config.yaml
image_size: 24
translate: 0.06
norm: "batchnorm"
kernel_size: 3
lr: 0.0082
adamw_weight_decay_other_params: 0
Rows from block 3, named by matrix and row number. Each number is 500 + 25 x the weight over the matrix's rms, rounded and kept within 0 to 999. All counts start at 0. Numbers have three digits each.
# mid00: scale 1 3x3 conv (model.blocks.3.mid.0.0.weight, 48x48x3x3), inputs 8-15, a 3x3 kernel for each
mid00.0:509540514482532519474496492536551496475507497492504512483485530524483514531509510451515516532493506530536551498477524478518492479505529472531545526467519504539530533517505523518511525502506478472494502515512473515561
mid00.1:525491533491493539523499499486494494497496531491540484476533500492521506464508526522518533478507481468513529483512538487480479510517527525524485513509472441470500473499471473530506505518511518524520561467507476482514
mid00.2:478506478474470516509518547469509520495458533517558567506534490531500491513507490534530514527509500565493467505497484507498494468479471532487525497443470515458460499500492493486499538533518533478474511492477525447493
mid00.3:518492476471455452487510472514517498476439508461501495493481487534510490458506520476451463517503449541495490475480455495492493483468483461492475489502490494506471488539555500467500485485484494469505499483540510502531
mid00.4:494482530525466478504497464466450498522460460507482463467504517508449499541473479477510475499491494520452470487501517512507541503526510489493484467534514483495504461497504472475470505479466485529451502500496503459481
mid00.5:477499552475510524506493491466470540484491563471507525523514495514506506487497484534502487534516483513466478496515440495499485492498473512455491514479464467440495506508504495484513519533506557498472486483505468501505
mid00.6:497545553506557531513505493505490541529514545519493488535544532477501507495458476508510513501517567504456534489482508499517476554554572494472504521516558528497477525524530514521493513534488488470509495505521456483513
mid00.7:522454524519491530531512527513467503495467525530490516496487526509499534490531513522485508502511521463537516525520447493517495494498463495498465473543463518521456499488487498498507509510532523519588472475521492489520
mid00.8:510508487527510500462535534510562474486536489469571520527496500487521497522469477524486524505466501495448469503482523504501504490462500442486452464487503456438445498547495508482483494527499480488466475459531468465484
mid00.9:519529508518464484488451481486519534536475503490425452496484503517530490479473480486424524486507513548550507509520539516498495507506472511452539476492490515530517470547518496488491513448430532465478481518549502483549
mid00.10:488509483481514504559545448504496515487481493557559482481505473459507478517539499487473477532480481505529512477490546517504479494457482509474521510503501468481510503477491497494504530543519463467486495504485485509522
mid00.11:484485452478502503548514549461477447448513492568504485471464490497491493554557570483478455489494538530531573513493524474463499459457468475519529531509505485465490470482443458486477524507468507494514500454478533484545
mid00.12:493487505549493514459467453505490503562547468487475413503499505477489484475451491487518454483498542465480510533495493500502513520490477469506484469474495491497504485472513511506487500530493479530494474495512488494527
mid00.13:482546519478470524502525542508552498518485507508516532481479484513537478513472485506482506517527507529510486497496494505514502474474471519511492514501489532544473485530492480508461492506512486493474484498514493477472
mid00.14:439461513478547495485503429496496500475556540480511457475475496478494522483511490487501479560456486467466501470472503470472511519486504540551467521456497469500553476501502479516503461517461506520500493468497448490525
mid00.15:527443477499510540506507478529423460498515520476502497496475485500462471499505459495512520490484444549520460464510537501445529490481488505527508490488475529500502516457456494527518460498503481510524465520469487481489
mid00.16:475482475543540497469434492484515497556527510534443509480486538477502476492518517482463497481533501508497493497492450479465511465480477429494502482504469475443480471478509503528486503502497476465500490484476487485505
mid00.17:516472479511501527527501520528500485511508499505495506508526508483483515465457513521492511573540557511462544485495493461470472467518507487524562527483515515482498487479465490480478490487528542515532507483498551488539
mid00.18:516493476536511496519489556501503444543521479496476534491506471494508482512527497499489473469513460548533531462508510490508505472479453527496518469495499511503558484498467521520486500502503534512519498489509517525520
mid00.19:476442473470493489513473491495477505486536508575530465526515534485488507500479470559520514478466483501464488491493486495492493484521560517549523462483471486480504500497541490507537554515473528504504480501489537508481
mid00.20:475508495498489455481481452499501463473474453472508497544536537506483479523462482565536541494480510510484462453482440494488490486448469533502503506465473559506477519498484511488474470496492548492533451480492495530444
mid00.21:543482473501469442508534468542474489510456459537517475512544488493486474520468521532514441499528486480462483483473510475511492476513510487487531483535513486481476513466490496462477497543492521511550483503531507488447
mid00.22:514499473495452517501508518493526481471463485505509479506521502486496485502456516508518530477532528542480480508469471512503444477504468479497504521513504553493449476528476495490502523488500440497540489503514593479472
mid00.23:501506483447513459475492485505486473468492451498469491474544517449503500470512549487543584489492515498499514456489485541516505522500502513521512535490512520465460519496480474485480481472480456531523471474470523515536
mid00.24:489511561523513545490471446489484554503511553440472471486512494522518489516526503480530464507533501498508481480497497491483467485465502498461469485499459526551521458493502497526546453487468499490512504495437494510488
mid00.25:466467500488481519535550531470471480478475479548528524543497477511499536475494508510509484503525514500480490430437512558501505472471499491508482499486489483463470474479471501496473558520534499478459519511497471448507
mid00.26:520541513473472480492484479541580487490458484487506490516494473495461499501497528535490487512482488498496518458493501470484500473465486481464501509487546520499546542553498488483489482493478491488485464487483499469476
mid00.27:497486521533507489516500505470472516500515463494505485522503467541509510509494501494501436516480463461476475462494560463486520500519506480481495495508505449486471487479524469501500547531514522475427533541483493471462
mid00.28:504486494538477508509492508492485509568459481514487490507510507510522512500501465521537484500583509454526509499497475523499487479481559491495509486503562475486516448504472527510463522545478481494501503500501482503518
mid00.29:463485466483541503477485511468477491490499471492471517499521496476484459490501468524540497502504511518478492509482455485487499486515489537509543473496509585502510494501481518487465516500498489509481491471494531469496
mid00.30:490489481451463478499460515507504473481487481495473493473483526530506501488461505467496440514497531507508483493502518449484462484510527564481486517494509453502469514497529448477466492493492471524460531535510476505491
mid00.31:467495474488513517475456487472488493504529535496497512478489511511489486519471465527483504465517512512476484458481489520520498508493494539483470484512513467513524499462505493508525497516511510456493505519495470525480
mid00.32:461505516449470538437487521490482511455482508454495501487519494490493526553491483445528535476518512469444492523514488507527500474483503467483485533542499528524529489484485462511510446509513466482508517517486505512468
mid00.33:523500470492524506461486464501512497482530512455494454514515495480489497526517540494506480472494468511539536472471457493487474478499507496492490506494469558506498516509515492521520465505476508518511526508494561507536
mid00.34:446508514485493487571550522445480505454485465543559552475479499495492479526509508487473524517453499546491525498491475454510476485491493480506496498470476469472483453481529475495483489530525497474473527483470486513526
mid00.35:515473489537515537475463501524497512526523520494485501501491521497505538513510523539536553508529513538520525474474541494460479486465488506517520513496468527507468539526507503514533444468495506483509514515542507511497
mid00.36:498492474474483491530537523532478499481458517530515532513535479481494457502483476494522458527545462503449472451481475479469438468473501478507475472534510501471473504458494492464505532521541514521506505503467519503491
mid00.37:536505513490503518526548484552507493542496507541574476458492533491513507485466483462520536453510494504435502508519500460493541468475520485505475491501509494495526524531485529481497513544489496495498521515495475475467
mid00.38:484458454463542539474552602519469449500539516488522562510523555505511494496522491521494516503464556492530520525500502510483486538476496466478555458474476480534443520478505549512491502496510479500532503511512503521510
mid00.39:516486472497470517528458486507501455467489492545493511525508500511528502495518517484466509505535493531567464480488511507517489460464476494513528459513509466465458478519475452511533523512516488518511440545510499501476
mid00.40:508518533508483496484471466513499530497466517504499503514495499513496492479455466495480510539478499476465524506490507486462496487492488474495497472484513505516486514498501510486506510476505452461506471492510473496457
mid00.41:504499478504491470470473489510497479532506496467466493522505530489498492457499456459497495495478485500513477499531530510497513516551543477529512502463492489503502507493490521486525497488506470509511508465510499511463
mid00.42:477467492467465519501466520469492487444492501471509520560467500512482480463444463489492501560502458506455485522475479442478495536518489469534492486526473536489486504492502464508507500544540502471482550508436533452522
mid00.43:513485519476516541454495515519470487528544545462502472548544508511497504490503516531559540507530487486484514516489514504475471469467474491467484502474445506500500492474486506527555454479463520534510481519506491492489
mid00.44:513514510504508503493507472539499523499506512521516465492525524450496500481522541474487525460491531471517503509469469525484480516495500510465499497490485503505489520508497457505527493466493545528506462475470467490546
mid00.45:520526520493518505503489477500507516473502480481498470537532500562528546508484483532511550515515558500487527496510527585542581549537519526500514500509528472493492482512515458498496507537498555531497489531508524502501
mid00.46:464500501484532504494482473466476485466520490468484460481505484520506495486473523474516527536510469568484500495473500504493531536552521514532496529475494512481506469477503486511504458464473481480474498499463531498488
mid00.47:535466518494465487558568499538477523507475526554571482498498485523499512460489477525517511523529475495520506463501496524504480461476474518489534488468477492476460533482487495506528533551506479500486492547489502498460